config.yaml
arch: "resnet_bottleneck"
model: "image classifier"
dataset: "made-up waving flags"
train_examples: 97500
image_size: 48
crop_scale_min: 1
horizontal_flip: false
targets: ["layout", "emblem"]
num_classes: [15, 8]
norm: "batchnorm"
hidden_act: "relu"
depths: [3, 3, 3]
kernel_size: 3
stem: "single"
avg_pool_shortcut: false
widths: [192, 384, 768]
label_smoothing: 0.1
loss: "cross_entropy"
init: "torch_default"
residual_init: "none"
optimizer: "soap"
beta2: 0.99
learning_rate: 0.002
beta1: 0.95
shampoo_beta: 0.99
eps: 1e-08
precondition_frequency: 32
max_precond_dim: 1024
merge_dims: true
one_sided: false
adamw_lr_other_params: 0.0015
max_grad_norm: 5.0
ema_decay: 0.999
max_steps: 5500
batch_size: 256
epochs: 14.4
lr_schedule: "cosine"
final_lr_fraction: 0.1
warmup_steps: 1100
weight_decay: 0.5
adamw_weight_decay_other_params: 0
Rows from block 3 of a small image classifier, named by matrix and row number. Rows with one number belong to one channel. Each number is 128 + 32 x the weight over its row's rms, rounded and kept within 0 to 255. All counts start at 0.
Before each channel's rows are labels from the 100 images, of 14848, where the channel reaches its highest value: "top examples" is what is common among them. Only what is clearly more common there than usual is listed. The data: made-up waving flags.
# convs1: 3x3 conv, stride 2 (model.blocks.3.convs.1.weight, 96x96x3x3, each kernel summed), inputs 48-95
# convs2: expand pointwise conv (model.blocks.3.convs.2.weight, 384x96x1x1, transposed), outputs 64-127

top examples: star; flower
convs1.20 [121 154  68 128 134 118  96  90 167 123 181 139 163 167 110 114 126 122 132 123 121 142 132 210 115 149 121 106 127 120  72 110 139 181 165  85 110 102 143 175  83  94  55 148 147 193 120 109]
convs2.20 [109 154 171 139 114 101 138 173  59 119 106 152  84 181 151 137 129  99 130  87  99 102 139  92 148 117 115 144 101 113 136 161  62  60 147  84 107 151 109 119 153  99 124 100  89 129  96 145 137 121  89 144 134  97 105 134  97 101 122 135 123 124  90 181]

top examples: ring
convs1.6 [175 117 144  75 132 143 146 139 180  91 121 185 116 140 103 123  90 120  98 121 130 159  94 180 182  89 136 105 178 144 147 121 107 151  73 109 189  88 149 140 111 100 121 126 132 137  84 147]
convs2.6 [131 135 102 109 113 144 119 116  97 112 135 179  57 109 103 116 132  93 126 180 159 103 162 151  82 132 168 156 128 138  92  95 119 117  92  94 138 152 122 157 142  77 215 141 134 111  86  99 110 158 157 100  43 168 165 151 150 153 159 164 150 135  97 162]

top examples: border
convs1.84 [135 183 115 134  98  92 179 166 126 138 170 162 155 104 126 132 117 129 174 107 125  87 158 110 117 111 103 147 167 133 138 148 105 129 154 215 107 163 206  70 117 173 138 189 109 123 157 126]
convs2.84 [110 103  95 209  80 147 112 131  77 101 132 127 146 106 100 122 132  80  74 112 105  91 111 171 132  92 124 147 123 135 136 156 113 127  86 106 163 128 144 139  42 107 226 125 106 158 155  94 125 153 105 154 124 135 167  93 109 180 140 113 127 114  51 120]

top examples: border; crescent
convs1.94 [116 157 153 184 106 111 146 143 185 160  73 139 129 101 110 146 150 119 139 144 118 143 111 111 131 146 135 112 172 143 191 187  86 120  66 148 155 137 178 122  71 210 199 160 155 124 144 158]
convs2.94 [104 120 118  88 157 189 120 120 161 148 116 135  89 165 139 128 144 135 124 152  57 198  75 171 105 124 173 115  56 130 142 107 111 110 109 146 123  74 152 214  82 116 156 120 102 149 139  73 131  99 102 123 167 189 175  97 153  75 185  58 150 127  99 133]

top examples: crescent
convs1.63 [185 168 163 114 138 250 143  93  56 154 145  99 133  92  93 171 109 117 124  92 135  96 103 221 123 130 134  71 113 133  79 148 116 155 151 125 163 108 134 142 130 129 143  90 103 165 119 108]
convs2.63 [109 139 107 121  80 125 122 230 152 107 114 107 176 111 150  81 122 156 155  71 124 125 117 144  93 116 123 183 113 133 114  79  81 108 109  54 111 182 147 134  68 106 122 145 118 106 110 107 144 104  43 120 153  75  87 172 214 105 115  53  45 130 137 174]

top examples: many stripes; ring
convs1.73 [ 74 131 160 162  92 171 120  83 114 134 169 132  85 170 173 128  60 149 192 138 124  82 232 112 124 106 168 149 140 128 125 139  83 188 159 157 105 168 130 178 126 139 137  56 114  95 162 119]
convs2.73 [ 85 122  97 119 135 102 114 129 157  95 117  72 143 176 125 184  73  54 105 154 113  94 116  94 104 135 137 180 117 168  88  97 151 158 173 133 131 130  92 149 120  87 107 112  85 104 164 128 178 158 188  93  56 137 115 176 150 143 133 136 153 116 130 112]

top examples: saltire
convs1.95 [115 149 180 152  89 127 125  68 109 133 117 162 131 132 133 144 111  97 144 182 151 114 139 137 102 142 155 103 120  95  90 104 112 181 134 170 191  94 177 132 155 147 128 133 166 169 177 144]
convs2.95 [ 87 172  92 133 102  85 160  74 165 162 109 126 125 121 128 160 143 105  86  78 142 150 153 121 138 167  98 144  53 152 138 160 148  76 162 121 146 139 119 131 102  87 147  79 134  94  86 148 178  80 137 218  89 101 148 147 146 147 124  64  78 131 120 118]

top examples: diagonal band; blue
convs1.51 [115 160 130 146 136  58 151 156 110 175 103 123 131 142 111  59  96 136 115 155 141 119 108 136 165 158 112 128 128 135 114 147 121 128 196  72 126 158  55 160  84 115  76  70 135 101 114  58]
convs2.51 [120 174 172  72 158 247 114 125 132 105  40 139 150 148  83 131 109 120 174 185 113 136 103 157 108 118 151 120 147 102 116 159 143  85 131 144 127 103  83 122 103  74 107 137 136 103  82 154  85 103 121  99 155 142 104 102 159  51 119 169 120  70 164  68]

top examples: rhombus
convs1.53 [102 149 140 129 138 110 136 119  93  81 124 137 164 116 178  96 142 111  84 154 145 100 110 134 116 125 124  93 112 119 142 117 191 126 160 113 184 108 114  94 179 107 114 111 143 152 148  84]
convs2.53 [132 150  88 150 138 144 141 137 106 159 136 146 121  85 142 132 143 121 112 148 121 107 132 126  67  99 135  74 145 180 113 138 115 131 152  89 141 131 116 138 171 126 139 181  74  96 141 190 122 160 164 127 122  97  73 148 118 157 118 165  81  63  92 146]

top examples: ring
convs1.38 [127 118 138  79 141 152 133 102  98 167 100  99  86 105 113 140  83 158  93 121 134 139 182 109 183 106 163 184 163 173  65  88 100 131 124 183 167 104  93 101 160 174  49 125 131 129 114  86]
convs2.38 [ 97 118 106 110  82  95 139  77  98 174 130 151 183 160 130 139 159 132 103 131  86 144  93 133 123 108 156 101  71 100 143 150 155  94  72 169 178 148 125 134 121 114 123 184 126 154 123 112 151 158 130 110 125 199 152  92  85  99 174 110  91 172 190 150]

top examples: white; star
convs1.1 [132 137  85 124 118 155 122 161  82 178 125 134 127 158 128 140 128  98  81 140 181 122 155 135 107 107 148 147 214 118 173 168 165 109 201  96 142 129 178 147 153  87 167 154 113 153  82 112]
convs2.1 [158 119 124 136 106 105 125 147 112 189 137 133 132 161  97 139 115 179  74 152 173 164 110  86  89 147 149 140  95 123  84 144  98  69 116 144 162  72 100 126 121 159 101 110 148 143 122 177 121 166 151 149 136 165  98 129 190 140 159 175 148 128 105 189]

top examples: red; saltire; crescent
convs1.37 [103  94 138 132 127 183 136 115 123 108 185 156 102 110  97 234  78 145 129 118  72  88 116 159 123 136 189 109 123 163  50 112  91 180 140 122 125  93 151 140  73 158 126 112 121 141 117 116]
convs2.37 [119 136  61 146 125 153 157 182 115  80  66  84 116 163 181 172  84 119 110 118 116 123 108  86  98 130 188 216 129 123  71 111 104 195 119 154 121 201 132 124 144 134  72 161 146 114 100 135 131 176 124 130 196 130 173 114 184 171  94 153 136 223 152 150]

top examples: offset cross; upright cross; rhombus
convs1.9 [116 150 124 100 128 148 115 120 152  95 113 134  87 123 128 101 122 129 129 127 104  94 142 104 149 119 130 100 141 111 213  82  77 162 125 155 110  89 124 170 167 125 131  62 167 122 120 149]
convs2.9 [135 135 106 186 104 141 209  80 161 116  99 145 112 117  56 168 103 121  66  85 184 160 149 138 113 184 162 100 131 124 126 130 177 142  91 141 111 172 116 155  99 162 178 130 160 120 157 124 179  87 155 137 129  50 183 101  98  93  78 198  98 105 127  99]

top examples: saltire
convs1.24 [ 83 168 134  99  93 165 155 132  95 127 178 114 135 152 137  92  83 135 115 185 144 109 144  82  83 120 127 124 127 154 120 103 137 104 148  92  96 143  72 119  91 107  89 137 101 184 131  78]
convs2.24 [141 101 140  86 107  91  94 133 140 148  78 145 111 145  89 111 172 116 161  86 122 135 114  90 136 104  83 163 119 133  89  80 104 138 122 121 152  96  51 123 109 102 125 175 108 125 129  97 214 151 188 154 176 162 169 147 114 131 124 107  90 112 240 107]

top examples: crescent
convs1.40 [216  97 138 166 125 180 174 137 183 111 138 117 107 144 102  50 140 102 175 136 151 128  79 114 127 105 106 126 115 133 109 113 128 139 129 175 120 126 162  99  98 133  87 151 157 152 146 179]
convs2.40 [137 136 118  86 177 115 107 142 142  90  89 142 237 126 118 117 142  88 144 148 111 111  81 175 122 130 171  94  32 113 111 113 153 198 176 127 124 108 151 104 128  60  86 135 137 127 111 155 136 120 124 124 173  66 179  92 128 156 189 131 124  95 120 168]

top examples: blue; crescent
convs1.32 [173 124 165  96 145 149 134 140 150 147 143 155 130 135 148 152 123  93 123  89  98 177 133 113 109 129 179 115 156 154 161 147  93 147 160 147  86 111 152 113 102 167 104 173 134 141  91 147]
convs2.32 [ 86  99 155 156 116 122  95 186 177  55 109 114 119 135 146 113 146 120 130 106 135 127 151 108  88 149 172 138 138 135 152 149 130  92 144 152  94 154 130 119 124 128 110  64 119 140 158 126 163 126 168 121 105 176 112 129 104 112 191 140 130 120 131 153]

top examples: gear; flower
convs1.27 [102 172 124 168 100 156 100 113  69 108 123 150 137 149 122 167 159 129  70  80 132  84 174 115 127  99 150 131 176 162 186 108  90 147 116 199  90 104 158 132 122 134 101 115 168 134 139 120]
convs2.27 [ 87 138 161 160 107 107 109 142  76 128 143 133 163 150 149  96 191 174  72 100 114 111  99 152 137 104  72 170 107 107  96 105 124 133 156 154 169 117 123 137 175  86 180 131 159 151 114 203  46 112 141 141 102 117 133 139 125  95 106  79 119 151 104 133]

top examples: ring
convs1.8 [ 94 119 147 105 111 142 144 129 139 137 129 111 137 121 128 130 148 143 142 131 165 123  92 106 154  96 114 127 150  70 120  58  85 139 130 142 150 103 148 132 137 118  65 175 138 134 132 122]
convs2.8 [198 134 147 112  81 113  95 121  84 166  87 128 141 134  87 101 149 104 155 112  89 144 127 135 172  72  79 148 164 124 179 148  95 135  67 126 167 149 104 133  78 109 101  91 184 125 118 115 164 154 167  92 157  75  87  96  83 120 107 101 103 190 138 100]

top examples: many stripes
convs1.72 [ 93 132 117 161  95 122 151 114  63 100  83 112 104 121 107 130 151 167 105 100 129 103 165 126  80 111 158 145 140 160 134 170 171 161 198 145 126 101 176  93 157 145 136 182 114 150 167 114]
convs2.72 [130 131 162 118  60 121 165 187 120 139 131 133 105 154 212 141 166 121 168 135 102 104  99 127  99 107 128 138  94  92 119  97 120 118  91  49 136 177 107 131  80  91 153  95 111 139 149 100 143 235  62  74 163 106 125  99 154  73 200 102 118 124 104 129]

top examples: many stripes
convs1.93 [108 174 133 102  63 121  96 106 132 141 119 137 169 156 150 171 159  68  90 160 105 110 137 113 123 144 130 154  98 108  94 165 210 136 133  96 120 102  65  78 103 139 120  85 107 167 174  94]
convs2.93 [157 122  49 113  89 131  91  78 152 175 124 119 123  95  68 126 110  84 114 150 157  99  72 183  68  80 127 142  91 118 184 122  89 109 145 119 116 133 127 145  82  91  86 103 100  75 132 125 141 162 144 108 137 147 134 172 121 154 118 197 183 174  77 100]

top examples: saltire; diagonal band
convs1.49 [107 103 154 115  72 141 140  59 143 111 136 112 137 103 144 106 147 102  91 126 110  87 135 116 135  77 131 135 162 122 201 111 123 105 160 208 130 144  80  96  98 117 178 164 158 172 134  67]
convs2.49 [132 100 140 103  92  82 138 115 144 153 111 115  64 147 153 104 130 158 141 124  72 128 134  99 128 139  79 136 152 112 122  99 138 151 116 140 155 135 123  89 106 130 136 146 141  95 131 124 131  92  97 123 157 131 134  91 123  88  59 109 111 129 165 135]

top examples: red; circle
convs1.33 [152 124 139 109 115 150 127 183 112 116 187 139 108 208 155 153 140 110 114 110  87  94 114 145  85 114 130 104 172 168 112 112 137 114  83 130  87 126 129 139 143 182 152 161 174 163 110 123]
convs2.33 [172 116 113  99 159  78  67 144 123 106 131 125  86 123 132 137  83 145  77 155 156 152 138  99 170 135 116 143 104  78 135 111  82 182 160  73 107 132 155 119 157  83 126 114 114 105 128 111  84 122  94 167 119 106  82 124 156  80 101 120 165 141 126 159]

top examples: circle
convs1.86 [ 84  81 133 165 171 100 116 182 149 190 108  65 148 147 105 141 139 125 169  64 119 162 139 159 117 128  76 107 133 125 153 100  59 117 129  84 110 135 104 138 145  94 137 180  95 120 117 182]
convs2.86 [120 103 116 161 102  81 108  73 137 145 175  79 137  84  77 198  83 172 139 111  65 133 119 114 135 153 126 101 111 125  87  90 126 137  85 153  80 143 133 223 146  81 111 145  93 129 175 118 135 142 156 154  99 210 206 129  48 139 100 144 130 119  96  82]

top examples: saltire; crescent
convs1.19 [126 127 109  77 104  93 154 110 127 129 182 144 145 120 103 115  83  86 131  91 122  86 126 127 106 108 102  80  63 155 169  87 123  96 120 117 195 174 109 115 135 132 115 106 175 151 145 123]
convs2.19 [122 159 139 114  78  83 163 188 165 130 131 112 124 115 125 148 129 103 134  76 190 123 137  54 111 130  90 167 147 159 127  75 100 129 185 127 102 171 113 113  81  76 189 124 138  92 103 131  42 119  81 120 122 159 154 179  95 153 141 152  80 129 142 139]

top examples: saltire; ring
convs1.48 [ 49  96 105 120 175 133  84 165 150 131  58 106  89 162 118 127 135  82 155 138 176 131 162 155 128  98 143 157 150 122 118  57  51 132 148 103 114 132 174 109 127  89 116 107 111 141 158 114]
convs2.48 [108  78 116 108 144 118  86 130 144 104 107 171  88 148 105 141 196 185 131 104 117 188 201 174 104 125 148 187  81 157 114 116  95 115 116 106 163 184 172 174 146 166  82  97 116 130 135 139 161 118 128  93 107 100 156 106 126 176 131  97 169 130 110 130]

top examples: ring
convs1.80 [155 155 139 126 126 135 112 104 169  47  93 127 200 183 148 125  99 137 131 105 152 153 189 118 147  74 146 117 106 123 102 155 150 122 133 141 129 140 208  68 129 132 130 115  86 101 140 117]
convs2.80 [114 144 122 142  87 128 135 128 107 128 107 117  65 130 166  97 167 111 116 188 114 119 194 146 141 145 127 151 190 157 146 144 162 117 123 155 174  95  80  94 184 120 103 162 131 135 206 112 130 115 135 115 157 112 135 161 206 135 106 149  92 129 139 172]

top examples: flower
convs1.71 [ 84  83 108 149 101 101 120  81 189 101 123 120 151 128 135 160 112 126 126 144 121 167 139 162  78  99 107 182 124 114 152  84 198 128 156 119  91  93 147 108 141 159 155 138 106 129  78 119]
convs2.71 [184 106 216 140 110  67 126 147 118 111 115 113 203 159 105 153 104  84 114 135 129 179 131 145 116 172 123 161 130 159 177 158 102 123 118 107 176  87 112 122  88 102 150 105 140  95 131 127 127 140 151 129  96 137  83  86 130 121 136 114 152 118  93 145]

top examples: red; many stripes
convs1.14 [ 98 151  99 137 175 133 135 124 110 142 136 143 145 119 128 141  73 151 151 124  85  33 113 116 207 114 181 153 117 190  98 143 130 182 134 126 106  86  94 158 118  90  82 100 158 124 110 117]
convs2.14 [107 122 149 108 141 175 145 212  75 120 102  78 132  77 153 158  81 171 106  88 130 103 114 138 104 187 101 139 108 121 137  81 113 159 123  99 122 111 106 127  90 108 150  89 123 114 153 125 140 145 124  63 168 132 100 185  93 213 135 112 114 102 161 113]

top examples: flower
convs1.39 [107 142 128 122 159 123 158 181 141 148 159  98 153 116 122 108 189 144 166 101 165 152  87 120 138 157 109 163 195 112  91 133  91 113 103 138 144 101  52 227 121 111 141 139  89 105 177 152]
convs2.39 [118 146 116  74 194  78 121 101 150 105 155 201 107 101 160 159  86 167 141 109 112 124 170 151 170 107 149  65 170 112 120 133 138 136 131 105 163 120 190 181 149 121 102  80 114 146 136 110 196 182  96  92 152 176 141 132 107 144 115 181 121 156  98  94]

top examples: crescent
convs1.26 [ 80 190 100  79 112  79 132 123  89 125 193 130 106 176  86 145  74 114 128  98 172 118 177 124 124 120 133 137 145 146  98 169 112 125 128 178 215 137 164 158 162 158 140  62 140  93 174 158]
convs2.26 [112 126 115  66 110  82 119 167  85 118 108  96 141 186  87  69 165 146 139  72 144 195 163 157 169  88 126 148 116  69  97  86 129 174 120 123 135 142  96 127 171 118 137 124  92 166 145 101  96 114 183 140 142 138 167 121 135  21 119  83 119 119 153 129]

top examples: saltire
convs1.29 [157 164 101  88 166 130 100 130 142 130 124 108 113 151  85 148 132 139 149 142  90 153 171 104  83  84 198 145 197 163 191 137 125 125 177  89 145 188 171 133 159 117 119 148 130 126 178 149]
convs2.29 [127 159  98 115 125 102 130  95  40 179  64 114 136 178 137 152  86 162 122  99 126 152  96 163 131 188 161 150  65 168 108  77 129 185 185 151 111 152 104 204 105 101 135 127 184  87 181 110  77 108 190 119 150 173 164 110 134 107 133 127 116 143 157 134]

top examples: rhombus
convs1.74 [147 105  96 109 115 189 101 121 132  63 210 105 117 123 132 108  80 141 138 144 102  90 192 158 121 118  77  99 120 156 151 174 123  81 160 148 170 159 133 165 134 167 104  99 183 201 143 139]
convs2.74 [151 153 112 134 165 125 126 135  94 120 112 172 149 129 112 156 142 132 114  92 204 148 134 120 165 116 176  89 158 117 120  97 143 181 136 112 137 122 185 107  92 163 137 125 111 217  95 190 126 126 140 101 159 136 145 113 124  88 162 150 132 112  84 185]

top examples: ring; crescent
convs1.41 [180  17 105  84 102 132 118  77  98 109 114  94 153  72 114 214  87 150  97 136  82 137 153 116 162 128 136 110 144  86 160  96 102 117 159 122 111 108 176 147  91 174 125 128 127 137  68 142]
convs2.41 [130 117  91 120 112  87 177 111  93 103 148 109 230 121 112  97  98 187 143 104  90 159  79  86 171 163 113 123 120 105  92 158 152 114 149 120 111 129 132 117 141  91  98 102  88  88 169 171  70 110 100  94  90 184  99 151  84  62 180 112  84 112 118 109]

top examples: flower; diagonal split; saltire
convs1.36 [ 85 146 138  87 127 140 146  64 112 201 176 131 115 136  79 121  75  67 115 110 141 100  71 134 154 144 135 139 122 114 103 198 108 178 162 109 107  87 104 144 135  94 101 117  93 126 135  80]
convs2.36 [181  64 139 218  93  65 124 127 131 140 105 167 134 134 137 146 171 150 147 149 157 165  97 187 116  89 158 185 131  98  50 175 135  89  95 136 164 178  89  78  90 129 124 120 177 125 117 140 184  98 142 114 129  97  93  87 113  86  89 179 105 164 130 133]

top examples: diagonal split; saltire
convs1.87 [148 150 141 122 137  95 173 168 110 180  57 115 160 216 161 134 146 113 111 164  96 148 109 127 101 132 136 148 124 117 127 163 111 138 144 176  99 112 184  68 130 119 167 123 173  56 221 182]
convs2.87 [117 129 132 189 148 113  56 125 129 129 173 123 127 107 129 138 100 125 153 154 147  79 104 124 139  76 165 125 139 174 132 158 150  38 136 109  62 112 140 173 154 147 103 121 155 120  68 101 108  95 140 191  84  88 189 124  89 134 109 171 108  71 149  68]

top examples: ring; crescent
convs1.67 [127  97 176 102 147 155 144  83 147  74 149 135 154 123 143 138  43 190 106 123 147  96 132 143 152 107  98 123 177 130 160 104 140 144 140 127 116 152 159 117 142 116  94 140 153 134 143  96]
convs2.67 [ 86  99 120 115 131 148 124 154  85 132 126 157 153  95 127 126  94 126 121 138 122  92 175 200 111 110 162 115  91  90 126 121 208  89  75 144  70 142 171 124  51 122 155 131 136 133 136 106 132 137 159  75 141 101 131  77 118 127 106  55  81  67 136 155]

top examples: star; ring
convs1.57 [147 181 108 159 145 126 102 132 128 117  82 121  79 100 119  73 147 156 151 133  93  59 167  86 170  77 162 178 151 129 128 109 162 131 139 114 169 135 121  83 151 127 110 118  87 134 110 126]
convs2.57 [144 163 101 160 114 169 161 126  97 165 150  63 125 203 107 151 137 169 182 153 160 162  73  97 164 133 171 172 101 186 131  84 101  47 125 197 145 137 127  79 144 108 134 116  75 100 174 104  95 123 120 176 104 119  85 111  65 134  99 158  66 157  95 103]

top examples: crescent
convs1.59 [138 149 181 170 127  99 162 180 112  96  89  90 128 173 164  69 135 147 139 154  98 146 139 161 138 125 200 154 181 158 148 164  65 131 121 155 104 108 166  91 100 144 146 158 133 114 154 144]
convs2.59 [ 75  81 146  88 172 110 138 144 158 112 127 129 145  86 156 125 182 148 110 138 117  66  73 131 123 138 199 103 156 134  94  87  94 141 129 109 150 150 201 101 105 124 126  98 106 173 188  87 123 145 103 140 106 137 196  91 116 129  66  89 119 141 172  93]

top examples: flower
convs1.92 [107 135  84  50 165 140 134 142  94  81 172 147 187  90  99 119 156  94  89  77  79 111  78 142 103 149  99 112 106 143 135 100 110 173 114 142 143 105 143 120  99 124 116  75 177 160 142  86]
convs2.92 [120 189 170 124 114  77 158 131 203 114 135  74 197  80 111  71 159 127 127 156 136 103 212 152 133 125 133  91  83  90 103 143 135 110 121  92 161  92 103  99 112 145 161 108 144 164 146 122  88  48 110 143 114  64 167 153  84 142 126 168 152 206  71 126]

top examples: flower
convs1.2 [134  83 105 117 144 121  92  97 162  94 142  56  81 151 165 148 143 124  94 126 144 146 170 150 148 114 106  97 175 123 167  76 171 173 143  73 102  66 162 192 145 162 106 117 133  84 125 146]
convs2.2 [146 145 105 132 145 130 145  83 118 149 140 114 111 146 179 152 127  84 148 119 148 165 116  65 151 122 156  74 121 195 173 110  81 139 147 110  95 116 153 161 109  38 105 148 169 136 122 130 140 181 167 131  96 145 184  78 120 101 138 155 113 166 104 109]